config.yaml
encoder_arch: "vit"
model: "image captioner"
dataset: "rendered solids tumbling over patterned floors"
train_examples: 97500
image_size: 64
crop_scale_min: 1
horizontal_flip: false
color_jitter: 0.1
tokenizer: "word"
vocab_size: 61
encoder_norm: "layernorm"
encoder_norm_position: "pre"
encoder_activation: "swiglu"
encoder_mlp_ratio: 2.67
encoder_head_dim: 32
encoder_fused_qkv: true
encoder_bias: "all"
encoder_qk_norm: false
encoder_layer_scale_init: 0.1
encoder_parallel_block: true
encoder_inner_norm: false
encoder_moe: "soft"
encoder_num_experts: 8
encoder_moe_every: 2
encoder_expert_mlp_ratio: 0.5
encoder_slots_per_expert: 2
encoder_shared_expert: false
encoder_patch_size: [4, 4]
encoder_conv_stem: false
encoder_layers: 12
encoder_width: 128
encoder_positions: "sincos"
encoder_register_tokens: 4
fusion: "cross_attention"
label_smoothing: 0.05
decoder_width: 384
decoder_layers: 12
decoder_norm: "layernorm"
decoder_norm_position: "pre"
decoder_activation: "star_relu"
decoder_mlp_ratio: 4
decoder_head_dim: 32
decoder_fused_qkv: false
decoder_bias: "none"
decoder_qk_norm: true
decoder_layer_scale_init: 1.0
decoder_parallel_block: true
decoder_inner_norm: false
decoder_positions: "learned"
decoder_cross_attention_every: 1
decoder_tie_embeddings: true
residual_init: "zero_last"
optimizer: "muon"
muon_scale: "match_rms_adamw"
lr: 0.0049
momentum: 0.95
nesterov: true
orthogonalizer: "newton_schulz_5"
adamw_lr_other_params: 0.0019
grad_clip: 1.0
steps: 9100
batch_size: 64
epochs: 6.0
lr_schedule: "cosine"
final_lr_fraction: 0
warmup_steps: 270
weight_decay: 0.05
adamw_weight_decay_other_params: 0.01
Rows from block 9 of the text decoder, named by matrix and row number. Rows with one number belong to one attention dimension. Each number is 128 + 32 x the weight over the matrix's rms, rounded and kept within 0 to 255. All counts start at 0. Numbers have three digits each.
# v: cross-attention value (decoder.blocks.9.cross_attn.v.weight, 384x128), inputs 86-127
# proj: cross-attention output (decoder.blocks.9.cross_attn.proj.weight, 384x384, transposed), outputs 86-128
v.90:127098094187135038140047127115141127121121155099100203147235139127181159087109011077153174166137119175138183088163042144095083
proj.90:147109136125146143149136078042093132192148132165111135092139101194109141120118101137076111113155075193151172116208094147109131134
v.91:126076099040090127146125166109148118120095086126120176095145168107177101108131122098139127080122127128104127133151134156134093
proj.91:134170131140091111140100164118065109110140147089140164114166190114115114213208107111131101094129134125127143101067121158162147140
v.92:062094142101104140128131124122099090113135130094125131136102109116127108113137135180131096142165158136119122117133133138116152
proj.92:113153130132178092109127176112099122150105136074129119124145125119070086156059118070135118074124120159137106110131161178104147169
v.93:124104116137142139108153165135113143140170187133137122115080172120111127117112165119173084123097096108153161164103143087122153
proj.93:135128135136127154174145151140167117163159131099145091130131146147133175099089109096188121129123160177063142153118085140172066153
v.94:144104095123113096134183125171077147192174136142134093090102092105150144136100146046103149100155146179152107109185121094136161
proj.94:143097132130143092154120141118208180204155101105084130125101097148102139100171129101100144159145127127090081119147097099153084165
v.95:117130123057081109122073139161118115117122051113169132129087145106175126113150119082143170104174218156079136100173143149129128
proj.95:089137133149093120192096135121106134200065096135180161157132105078082131209142093087156137107089167099155116111083186131133124067
v.96:163148165130124131137089184130155108134141131112148169180180144121178134125122120096101154137102129150184077143057127204124098
proj.96:122133098116127165076135142088125187155148135118140118064092088157049187174162114093124175213095132173159097130108071215105151148
v.97:126113128119093158145097172142110169187142211136097126097180171102146193138171081145105121123118060102091160180080105122084138
proj.97:146104130105175173069111116102137098134159140125151130143101083109104147122217095122072130195231050031126152126082135190112095154
v.98:087208121083117143117090104143180127120107122082096106090092150084144170100074156114127107117120109129132081107098097183087106
proj.98:105197119086073093117138161136164104128124086131150129171163134121095103071158101089156119096159125114135146171125145157132127140
v.99:156107145066144104146146156108150130152149160091113141112145090127093169100128103123176103088109106171192154129142110121132133
proj.99:118071091105091169089126142122155133100139130086220120113074119103105167087139121072112107165160161150155128125133098146128118136
v.100:159130099137149127134167155111138124129111157108144071166133150074214137078172146073087117149158091113152105192133110186106127
proj.100:116144153143147082166136089144127162073171137154111142140196125090138140156158082135123208128136125115094125120133176121072143121
v.101:153143133144166153168109101097151119136119150139139125196170143078106188122110111085074138149072084132134122167120133142099108
proj.101:114092163125163103159144083161126189144147161158143116064100094133085163138181123125135103161131124139131087096109134094089127158
v.102:108168097156098091132095148190146128129143111131123198123147083162088097141112150144214149156133146137146147074100124142178139
proj.102:131114130124129100093153141125164128146115097179120106115104153094051138112120172197112144126124136129143154120110063160117099137
v.103:140063109148087090077069119163087152136172127136147129114145066174117051093095130167136206162151070188105181148106063087208121
proj.103:170113173177134122117128189128142119135067059194178146113126126125100130111089171182179154126190146121125147168168150111166083125
v.104:068076049192070132151128153126145155149120174079093018057098153148109189205185055065139114090090170013097207111169144147131166
proj.104:141091150115050117132159074195095103047163120109095163054151144061093128110163144184109118194175144128136111172142179098103105115
v.105:108096134120163125126099061156175136116148139137147132130144141130140093136057158203131063158161118079055008151099072071109139
proj.105:099148108158218202121103166117142159175034208118110149146136080150201078131137122115104090105107100141112151114135132130122136134
v.106:119136140096120153123164155152145097162131142101110138128134134130131137131146087130107088097110192129142122130130141127131150
proj.106:125103115085139098111141101143142083089168178096120133181097107122125091129161163089107113103146138105095124117102117161096101124
v.107:112187165113158077161139137141143164118176124126132149094096095152106140111083078112160083095116118119145102090156158102132166
proj.107:103142083109094192123164136135196108182117144098140078104107122056067124135079170069090090133099155181125131138135132170128147170
v.108:187106134112128093130149173092097134122129146093142148143159067176131154122101149144185146205091107138186107120141190115114107
proj.108:151129145070127137073156072036123199170095123083148179078109105132117145149117108148110115141108104089152133131148128099112076120
v.109:080087114141072163095087141115130143153142103127125078113094150218203066154186124134082146134131163067089121149143063119195182
proj.109:140141146126103134131143142224034059084137158158118058141168129106154121128072095139159180131150123213100164166128155134167173141
v.110:125141162112145181072148096065129088123110109112085169107108109157064184158125099164107145137087166138121114102164170159117105
proj.110:110102156103121090110116107119150118114133115120097205203128130198139045122155143135122024113143147124109085155124166103123097127
v.111:112131207126132155057128167096096125131162116143140143109112101197119115139148079128128160138137205164112208143086183053179123
proj.111:140138151150125159121196181067145115079143074131123105153106074149134090114111141123129113163153176167127076044158111165133189111
v.112:177039093051134191097108114182133102166155177090099156110172101124123121096171177173157123126125112118157107189109066170192100
proj.112:089088064091102157022139144181110129126136105120097181130108095106135099101151141086093136131187132148178137135061122110076170108
v.113:137137140115159133105155191041188140144151164119080184119153082189153161167209123118126088111154125176193083129172121167125102
proj.113:103133098112135125114168071167093143116111139150108111100128122160098124176123113132151077088106155187088097115141133132192079092
v.114:081182163100124127156137129081171128142186136162102201127074115209109124177129141135201091150114156126136072076105138098151140
proj.114:111109120086168100110141133125059104166114182116124086080127101123136102105097138112085081130104137167143117123106110117162139157
v.115:126144100226150074145156129170115116113113085136150099136127106122137141131114071087140124139126151061085072123141190165124138
proj.115:121134146117106108135191076077154159132122145106057171074154137112110093175092144127119156190107158127128111092118138105080130175
v.116:139152117123155111160113098193142076150088120087158027129123107072128157111056123113076112093069107212113099125133100152126124
proj.116:160119174099089090122143126156153099110136126097181126133147126166133131079146140098156179168175178079123105138131169123147083160
v.117:119006070104141143146139109153128094155139154133138091154141150081106120139146143153183101108170116131119198181163037132085100
proj.117:137110083242107123147099151142052116109137099117075133120109160124193087115170108162129122157194139138132110117143155121142102086
v.118:181040085080134077111160092191128130150092117133145121149130114108094059117125167183192121134159199159168199095124104058205155
proj.118:148089067122098114103147148176108120122079188121145107093165177200244108082077139093110162100072121108108181063100133124132108132
v.119:054148118132103111144108137106173177122154176143114107135093157100104142108132102067123107079153097074124209152052109123114114
proj.119:063150122153149108149129122149114163092137094130153169107123120072110171096120127101154117128124103174179185131105136144115160102
v.120:158124148091185117133100118120132117133154184147143136164157139091151060073152157115114137137169078180230187161091116158130114
proj.120:102149105156139113130153129084101126143148093141140078081149133185135171128096113085149185142097117148177104107134126132123137115
v.121:125178091177051137119097119138079116112115050138128205125112109182140073132136142138179191182122168077087094082086158147153139
proj.121:142121132102103083105130146093183163105155131160152162168116161091119138123126136170137158115136094084149119136111084095078160136
v.122:129067079112125056141147156189157131155099079084164106168145097096126122075113063111095131097138111136147188128138074148091177
proj.122:141084121100054103156102136220165182101135109141144137153136145086084190105145112106115149097157191129095161143103176153100095134
v.123:097158122165045154112176149002061199083088120082097163070088092193059223167197075117154179153060132017141203068157255121139126
proj.123:092147164068135147107097062130141122098104103075085183104098169092143173145114145153123016123090093103158164157144154137154137130
v.124:138136149152133167133118116075122151145153195129125085076129124148132159133161052078049069084140095102106100154097139081116120
proj.124:159170112136167182130162079123129125100111128108105165113113110084135110158144170128134106143148126118113106142134189126169139085
v.125:182031112103162165127120088079117134141089137084088085126092122148062174149167108203159124154107107116162209131184106129151126
proj.125:117106119141116145110127124206088103032141135109097131143137191156151104081129117146097142186158071181105125143117201094163146166
v.126:109104143176127120150129132107080137105137100185139126130132151126059159155156068097033194084089086094060195144158162158109131
proj.126:134096161129112164170073082153094103133160068126104137122107121122113202135103117130175105134161129140160149173118148084133168129
v.127:096200135186125117149093146120129123107109113130143132121124134172131120135129119104111140146125116085161140082104169155104139
proj.127:141193149106119107140142078081122118132141066136088109150123154108060154159092100195140188134090099175153166165115121153149137124
v.128:124060152162112111134108143113145177208108176128092128187130115090116144130162167137092036165130071127145108090104075115158164
proj.128:143096157091092151110159099029070140200144062138123138168177053072098090159141131113055114200138135128103223141078090117092071196
v.129:104108180112133085133194114083054132105134177063133119147073106124133132157052142141212129122107128094095103074125125091146099
proj.129:103103074165119144139118128139124121146084100141135132085107101062110119059182107091153113110132115129143101118122099164125080074
v.130:124124161112119159140079089159066185070139094128084189117141110115086117096152139107172133075090149106097115169152091145109164
proj.130:118103145113122064092071151127204136030137158151179159126140109167091095123156129170065103082129142122126148100122084142102136163
v.131:111111132129062124141203140083131146115111105096050185074069110124106111085102096131129129086020099127110117149152193106129067
proj.131:123101111190119103103100150115089150170109159152085137109077133072160124105115079109043200154164134114122066165098075148131112163
v.132:121092126129099128094165171140172066129108070131179141152060123097150098183120009136168196146203167126112168141060168166221128
proj.132:138141072079159141154183134174097139177098118087037128146143138131129127121126109136161192147135123221156068135158190110183184098
v.133:128115094091031069108158095098107093116103211146127097092115182161180092072109172109148110047118102074126126131139125126188153
proj.133:102186144174154159173076090106101144082108140092127114138104150134174092153163077131141145083146099098083104108129090136108127085
v.134:174152019110120050184118127160125142085167134136075121220141212134081135133074150140070090148160188118121126134128149167134084
proj.134:153136178067049192106077104078113162180138161119094141148114157151123093090113110116101154146129151118060104131152095168189117130
v.135:166121152200153148112059076134102121127154117170127105120118077130154105149179134106146152118043140144220108126143111153117204
proj.135:139178126117162058196111164159107121110182080149138112186142099188095119124155129077121115107203138060153139162094130197072080211
v.136:139081141152076108086172109137047150134121117141075147180107109052124126136122133073111154180045072107116177054120143159208157
proj.136:142090142088116105136137125203140084172091126131119085160163124136131143082142102170134154138141075116112080093135094135140080115
v.137:100172153107136151130149172111147130190064192122120129122136177158126135148081189120140147115187088117076105146138110120127133
proj.137:109146141146120170142131104124122129152109113121180124159115126013108101076140165158214138123107085151149136139139120121088178114
v.138:131221169131198165133167164128134120118190136116119181168104122097074138101129123187168074085044154052139199086097174108059052
proj.138:128105035141116171098163173101071181079186180145091107127160133091142107061184100162162134125180125084140110140140156082154130100
v.139:167178183113118174113157190132137129073166122122146191141111110134150137131124146111167084195090109093054141115119137112075147
proj.139:105121120193152147120118231184096173074144145127115103185150154096125129110125172108164097139168076161162124134155206054129101164
v.140:108088098105125088169050083156088156025220204135074092217151209115156125150079145114156093111146160113102118163071106134128129
proj.140:113180158120082146152135129094115139083084153084104182086083148139084108118145098057114094091163118141090155052104114140184112172
v.141:061090143148128169118114098116152105130118109140098157106142122147135146106083173150127126137150144141155162103112100157117179
proj.141:140175178140124091177181176128122129103151128078158145181133128168152124178120139164094096092123150141137144170122184086089090155
v.142:113095111130046182126083070060148126147160136068162126109170091170176096123156094160131061113154138167126115119088054093174136
proj.142:087191115132142069136137113100117151025133090113141132166143105092135110137170125165090047167193180130113120121123128084139118130
v.143:108110067130092104162119119136089107115151177108073187168114138219093128130086145117128101156143222181086047144053114165163034
proj.143:107202194114107089175147100129128137132084122102125119137101126119115115127187118114160146210105166158172124151141119119133120146
v.144:169081120131111068076153092064080099080122086026175113178010111092179122196033080175214164039170104107139100148073091104199130
proj.144:127083053139198158083101071168132154149132126113134160235151114136077111044159080123117065165167165158123102119118140150128053069
v.145:164106094061117057116144101106087111137136159112188052176121125163140151144060150144099074146150141134129128116170104128166152
proj.145:108125130164119185140109167143163152208093155143128122126086149153136138171130141109108086083140144154091135084130157111124114126
v.146:183085121104124097084156115086222151152101117108142070159205168127173120153164038129057115172104052175171254189176170086106191
proj.146:099139093103121222104152149149167111123076172193052093134144097151188158201131138118089079046130095101080134119152121099123164151
v.147:112118097117072174170114160124129161129119147145175178075157133188140094198110100141148090150196177137113072156159123178169143
proj.147:106192176143141089072163115120153145056138118115099095196134100131137121103140096062145182117136161190126157184173121154119135120
v.148:151103092150142118158076148142091173072177133103081144235137140144168095085090138075117109204065092168107106098056090158110143
proj.148:146131152151162068155140112255114074175157095127133107185153152164114141171122141123181076147165127106123118136112159110172056154
v.149:123114133140175088160144112117121161125135114140084088170209179114177080129159118121086203114042038163156119108098098115136225
proj.149:151122087103131187181157129215043150134142119187158098162107160193207107126079191122172072051145131141101188094141152080138138071
v.150:161184110122140142132041086149100078105139187131142150112087134111093086153083150095187190181158188067183100139156082187146147
proj.150:133163126157183159132129137111143134143149033131165171157139126236084151106188099074141224161187171092123139097118088127091129138
v.151:094126126117171196120141095079118157129133100094120202064148053156086119229095083085114135159114135166127089149147145093041041
proj.151:080098170219156098057162151105159100141097177103121057071144094112146180099137121097120149184064140148144168124127116133161121116
v.152:046121137129119121161148119135121157106129153132115088101173181079157113169120091153123124100119090128143155172137139129178129
proj.152:139172103061086039127219056143106143114064119126138183145159149122148143116050086089096130078118133120114099132174127117173125085
v.153:126169144136105119197146131109166086119137152149162121073125121158183122188136100149164127138164124128109123174111158119166144
proj.153:129221073093113146164186133158061189069146095136122170130099116103107158083136142096145144122116139141108097160149149139154156107
v.154:141120160127160142127100094093138153160152115091107103168158074137116122162122113125147103115147101163112085149118082067127108
proj.154:171124102115126122172080137095109130139140096127153120118163113101102117111194160162062048184143097095111107139133145155144172183
v.155:116097113093037128149109114136162117123117120089101148070192211120173151078114148108124147166142072138071171113109089131106164
proj.155:180165138145151155155161073101124113075105109101136146149124133130157173134145131168071127170205085135095066149126126056143134119
v.156:104118143117133174163076164138102127128098171139161128095139138146135123153115138119179159189185137117102065093179146107129138
proj.156:154161125178154180142099163112135077119158097140165084066093101106127205048161127069152156170124117142120103152118074156115160114
v.157:140101155131076167072158166176121136203056158144101199090106092094078132117185179113095111096128128097135108118180154103137112
proj.157:186089131108121168126097098058113143149151128122144060163158102074132096130126145146100181187123136147207155148173117133054154172
v.158:111085104149070186192126095181105140116211064140123131163147100093153158150145068127125127148095150156107155075086142151139164
proj.158:115130115095115070146182151185117106181143154096144110090087144138098115151118174188127090132154173179123133115158142144191144178
v.159:132146128072125135160168072152090168117170103101135098086238110057088154216131091157087090127102127122151138096176116114064104
proj.159:176072139101095083065175048044127141109104142101170107108184139183212169145084122100055099144135114148118119110182150124175135109
v.160:126126174152147085095142118127179143148102160125105138191118104152092139116080085152090086114090108174094128137165090124134130
proj.160:138104156106111125138152150150129034098208096147145040119138092143093165148099154137142134074155160133123196054144153148153118148
v.161:155139113087174103173134157105189119098167123123089134119112053086139111113222099095076195145255164225104112145105092114130109
proj.161:153085093062084128157071114075168077149081107114115177140119136108176056154189140129142097133052095104041124066116158091043092131
v.162:062129120164101111110127141121115127155130094134137104109094141177141134154167107097116132135137138130094156118166130120077121
proj.162:102085137124155093105165116137137167119104095136087157163133108130149090137101145153152129128132101141096122155097125110128124109
v.163:187120138123147158138119114143180107094154137144150122132131108141130081112159135152127120110178150171134102135096113109141106
proj.163:115094085152110104116129115103139122158126166121140127116135124096161077088097128118097140176099094116182142157158117124104130157
v.164:144115156145113116066127142157169119140124121123153106145153078187091133149159172174129092108122145158120117130139135129124130
proj.164:144071109133100122117111108124089130097155150144113128148104071128101095164114114127115080124103137153159159113108109098150103164
v.165:043108166156147098104126174099115156128113105125094196119101161128131208165127085139084161098125150083127133119107113121109156
proj.165:126148171102134089140206104177162181167144129163120178146130102241133105157118134129100128105161099160160168136124103131099121161
v.166:032103127173096153116110156133093120173113109129160134091098153157148131158148094131135112125098150087120167122166120175104147
proj.166:124157149117171112140155086150154135136156121145099139100138128187165113115082170149138188099143091158107135124104108195149119116
v.167:100078131138101117107127129107129112172076096109143154117111187158149134163122157099163132129095119077153086140111134161135119
proj.167:075120121165155101099140094166151156107078158148120116119145122196123145205088100111079145168150087150126109104167102151145148110
v.168:101127108142091160163145120119078113148113101161149127141118178085142095130155142091094157150104138104096134111117196150136107
proj.168:101170106153114118079156151079185088107098114067104127135152139133154070118132147131151098095107095138060046130165147123155196053
v.169:150153145111165132144120079121158113158144089156156118166101056098130094080154139117097151160148139209132169132161115137126128
proj.169:063067093117150109095166146121130113118155119112126153136121137141161134116087094085090120136098147115108098111080161114144117127
v.170:165136096080162092213131183090128107073134100125112131085125155139177137152149093106096159168225141136133089143075097133108123
proj.170:092112105094135068126125115108086167177101187129119185118111086068128176063112096122102084169083115131173127178131120106122126140
v.171:150112084117132068094105160112123107133093075135098146168135132123111144135133142109120116144129138171137122138129135151142134
proj.171:132129080137156119035163043129057103132153161127097141139119124174168142174094126078145107087117139138141083112180144092134152135
v.172:175121158206085157103153094149109154137149122122190111079133035100059153157177158207182079103127110116107141076137113067091144
proj.172:156123111101139123106178142126109107054121146185076123106079088105112101124138113093146119135127138109142162132122077103135070157
v.173:107126134068077082139149120153134127063032122102117118114118178193092156181093110062092086116129124167089087108104125133092131
proj.173:117109137143088126094084075139116118139120136081082134144105156189147123140122121139082107128146126151150085183136130095094122150
v.174:081116150099087148213147166179164097143121151108124092019150154116139118117103102136126122085122132090175104144163128099125155
proj.174:127083118074142198160095145104169074199122108089136157079089142134131060073161074141060093108146144126151129048102120147118111153
v.175:140091142132092079132121149179164120114111079152118041152137084217141040158142121105137108146169154185128134107133115122144135
proj.175:116100100101111121154158095162105109116126162056148107139097106151140107108083113112138168131100117158141129124070092174119134117
v.176:083131181178112183182114111129135162089181145124156093071103085093154167162188100149080119125212165099096156086115104104030113
proj.176:128097164129127103110130124146172156124099123148155169168181106094127110156077092204167073144115128161147139189097078109070025169
v.177:092101103142145167147119146131110127153101079124154129116118157081160125159129158109168132147138101071123126122116165156117103
proj.177:115177168105148154143108116140082156123052138173113136120171105150153199181131132147115161152101122087095148136157087113126112088
v.178:134109154137089086109166109149139136108118145098107110118117096222147129091129180088220144079120109139137118099171033091074101
proj.178:156152196158150085106115142185137096120131087081175079126120081101088107148112108168061186123141142086168138112129092107089018140
v.179:117106125200147150167107130144142168149161137164122073144064059150106136162175118162111084146142136128115179129164092134147122
proj.179:106056160106138099107151098164192107097162121151122066103128114059085145127069139170201140193145143147106151090132110190153125151
v.180:108110112140141120127121150078070110162114112121155176070102152101153216112141171111187167122101135064156134140140098174114138
proj.180:125165128125196088118115087129138155147147144148111146095102107139124161152112130148112150143113110099139107094149135129134082105
v.181:120093124133143104157126197098086171139098112114115143112121114172139197150134142108161163155142095096120116154118095157143134
proj.181:088136148088088100132146106169165162124127128141131116096060107131058145155121135120117126154185114105156109094155111157149121108
v.182:108117081105103141176117168166140140124173097092110071063094112106131124153130123166181128112121128068177150097146128081112141
proj.182:145110163120134176093104108159118129196071110141130135149119146085088111096125120160117107121123141092145152057116136114116104178
v.183:142152175170094091067175073094087144133119125091172164109140111163138140131113150123198111090143084084096124065148118144016109
proj.183:091145127142184115098132151134096149077138126189144155151177069075140166111118119122132149134113113107148143204092115090139090091
v.184:093132130136147090180117136120121106149103186169087138131138193149119176115088100099064121097083114129124115185145139121174137
proj.184:142069136117132134143170137120171106158184139071151109094148094131124088143156084136185110116215139161107060114172141148149198124
v.185:179126136135143135160135115127149138067178112134115076134092068062105130142128147164111108104195164137129119085125173122110104
proj.185:137104075126084148124108099091134088157134133107154106169131122066120063086148147116202089135067098125154142105126136099115133138
v.186:106130106075075132144114151148109114140136116103109128097175119162175079094153116088153181167129136137190135151111104127141136
proj.186:152171152103131176142084137167108172166071127098140161138113158161123105140145137120107133071159135146111062113099139171118097152
v.187:071121146179089249125120148165108137126128129131182139059128143065108173203150138168112102118083134032075137104105193170088154
proj.187:163186155161126156106137102146183116107099105156072161104133149157160129109105145172098065127130146145098156150136049111112080140
v.188:152112086097125170228108199173127104122129180162158110054208118194128099147136113107078102113147148206092117186121095138183157
proj.188:143084137103112139088055146087153075156165135095128162048098164086132064076139148152107094162204107140153080120109137180114135179
v.189:144121098096190076151134107124146134138149119140067146173047123083128158088089148108156181124115108119172139135132113090176114
proj.189:173130163131137117149147122135155144158095104093158055153117141127093136170162114155154190168132149091137124073122125109100114087
v.190:070082082118091202221074206192113149126108144127165032073164162212147071174172121120138083135111133129114131144137106105157118
proj.190:116106163095085158111100134183132115164095143123118134076133118064122106139122142163097159135141118102103100117179113147125164172
v.191:107150130169146134134131170073078163132157133127102127124139116126147178138155139163073157127116168091123153129132136191081142
proj.191:112105151134160111118153145154159120157142143132130187154169047112115142163128121127150060127122128158105130110104170120143127187
v.192:121121111137115109124140105138144101105147146126112137123156124136071100094167120145119135140124089151149128207114115175103155
proj.192:137119140104128104100111165075118159130140160117143082120153115124165139104086129142136152166079091121156120139134109141103147141
v.193:108134121134147120113106145182153123130147138137132132111103124151132120095152136126104155119099172132136122112101131146131129
proj.193:141119123139114090103102179116121129098130123134133108064111115163110134114152130102166133113114107141149139146115161159145132099
v.194:138150142088162139147124116099120172121103087121151072138110134092166151136094147116176105109147141107062117096119131096105105
proj.194:113108154160122132130147139131103066134098091143093161107103142124117109110098161137148121083150116131128126151149143087117105096
v.195:112165149107133177070130112085096151108076140115131145126153179096139105151120106127131076122162123119130058150072150114145141
proj.195:164129104104086122135179131132090086090140127115113087138175150149150163135090140196175088115100157138114124139105169113089124152
v.196:108125125130135162098151118116131118149135153135098183170126128141140128131131152145144149128123120119139174112148153121139136
proj.196:168159127127141151123134071117101122166132130122160156154129127102133116151195105133099126160133143104093154093110110134146153137
v.197:126137105141120106138114154149145113116114123121135136105126109149118092117102125139109129145120136129101079152091089154127128
proj.197:139127121145140116132108155121117127095153109106104125091104144166125089133074134162114109142104149118136144132144150172133136140
v.198:116119129129134123134138132149125144134147145136145131129096104148095085081152137143128153131099139136112130141131131150103131
proj.198:119128153140146089084085143107138128126100141153159122067120128165143128114112138104109104140135100128147125150135143130113123100
v.199:131132126139146149160113147142135135165150152165097131139114130112151172128136127100134143120116147125124145085111151103137113
proj.199:112140166134121167141115126140151115152135120145130135107110120107093138121177117096137167092157104114125141124111121130134118161
v.200:123152119126119148145103133120116156106125119130130126117114126103133099142110114118141117136121146131094097121101121150128131
proj.200:132130163131163125133132113128125100092145121146120103081142154133131113124101138148134110114079146157154149138139131121105123147
v.201:113126145138098150133143137124102130141094143120116146141133150103149160161112104112097139147145127116148089109131123103173116
proj.201:082146091116157152169146095185161115128168135089126113184131159139112144143140096111114125150137146144101141126107115154134109157
v.202:094153182144129148130128158147106130135101138118186164148125175136183152152118132147106138120127166120140114073148155093155119
proj.202:123107090150125133153135136151146141107133098123097111171094151159107112112211158109125098097173143143115144134094160129140104132
v.203:066119079125159129124152125141153085155130101145133117120101089172098094062169154149121151135082156144118130153120115148055150
proj.203:124173163141116153110080164063108176152121117117131110107145116082161120159147098127174143158108070121130141130162113104138116090
v.204:102142122173119119115110166161145112119118158108174184110141145169154115131131130100079157137116172151152093101128115127160134
proj.204:150112076116119099139124140185148147100143124150124108113138154159111093124165132120127075117122163125140131110127150140144153142
v.205:126141151172112101151131160147140093144130150137154161139170148147127152123117158118127169144136131131147141145158122102134143
proj.205:106140108118126138162097126132132119125139152114133122198115143122100097107168132113119144126130119123108162097127098125113118117
v.206:134145090151124153126124098158129135153179178174040152149111096081103088091142129100117136131107088125084153159094123154118156
proj.206:124134203143130161099114113089118068134196147144183110040101112104125126106145115141090156155087082078127141126134088156153134184
v.207:173127163097107167114114105052075180109096153092090124122175171069134142202089092123142068114180092127120111116126144106159128
proj.207:146073091092116151177177092144122104127129119114121142176155113117109178106071155154119119115143146099151077129126147076110130184
v.208:111121092117159121099120119160175120131147099121112114124116084150139131112141129120105129118113133116150129139107128146116159
proj.208:135124150102101123104127134130109154128114111118139124113134141080139111173143133125178125132102121147128147143157112170164150083
v.209:168121123134113094137109104121137133085181126131131116124148110113092112119136117126131108135151071138154177177171109153119140
proj.209:130088140146119148081135111131113147109109157163136119109121112106157139102102164131110157102097140129142081132122117088103118150
v.210:143079116176135105169145163180150100169192146148120143154125080165116160065177162118092199134087114121155226104192123100112119
proj.210:120169127174141180085098115107135121198122149138154181130088099080084109130209110060082128148197098094097104110129113150164093130
v.211:142132151124104081082120126131113094086102137088149114116175148168101126118132114159099093129146137119172101158156091145137129
proj.211:147125088139126106149125172093094149098122139084114113212136129124157144104124139175116129149145162152122115135128138135124123118
v.212:143122126120138093118111137163123127136155124128118139104096097177147103116122131135101121098110177118143143092124110151150124
proj.212:179113135138126104141086147108136135111095115151139144092106114145135136144148116115092125135184156118141148107104144156151145119
v.213:131120118161105088112117118169143073105155137115113144142172119165112136103142131132085161135132105131152146143156098147127150
proj.213:124126087123141100118117164091087126134173142104144106168143121093114102110136129138093144167135130106134128109135108166171141130
v.214:123133148173114109109143185115142100119110139104202170111160164190141111144125149136110154142137157125148106115165107101152113
proj.214:138138083109145119156134107142158121139101115124068147210149135156131066129171109147096091154139170115134122089100172103101119119
v.215:153117126144126114107133142133137129134157121131144146125156118152145113139137143113125152120130133127134175119172130105135130
proj.215:170099144101114110134147112146160123129102131157124178142130114115122106133145128106097104127147140116137104095132124094115121135
v.216:124115101146137146095125118146158124123138156115091161145156095134130122111137112123079143135120094120139128140132129139151173
proj.216:174110120108112090102165128144101102159157109120128130096143123077125089126136134155125065175098139112133081111160122188158174146
v.217:143127159128111099111128138124112117143130149127155130109136164162125104131112161127158148106136153144119150119116134131138119
proj.217:145135095104125078159087159111137128122123155127138143170136091188103125119102100116108125157163133105137152106120151130129143116
v.218:133128133142104071124126122147146086115137123133155114112141134143114110116124143111120144131140122140132122166129094147121130
proj.218:111116112122128120134107153136137151096131149117113117161124137168134124122094103122129148135108127145124132111131111115123123116
v.219:169126135079132120143129118088131192133164112145130104119097119089158125160116128097180100108148129125114167131134126133137112
proj.219:145060202121125148111134072176180133127064130168136175114105124155148144157096113109120131094099146158142099111120110079081135149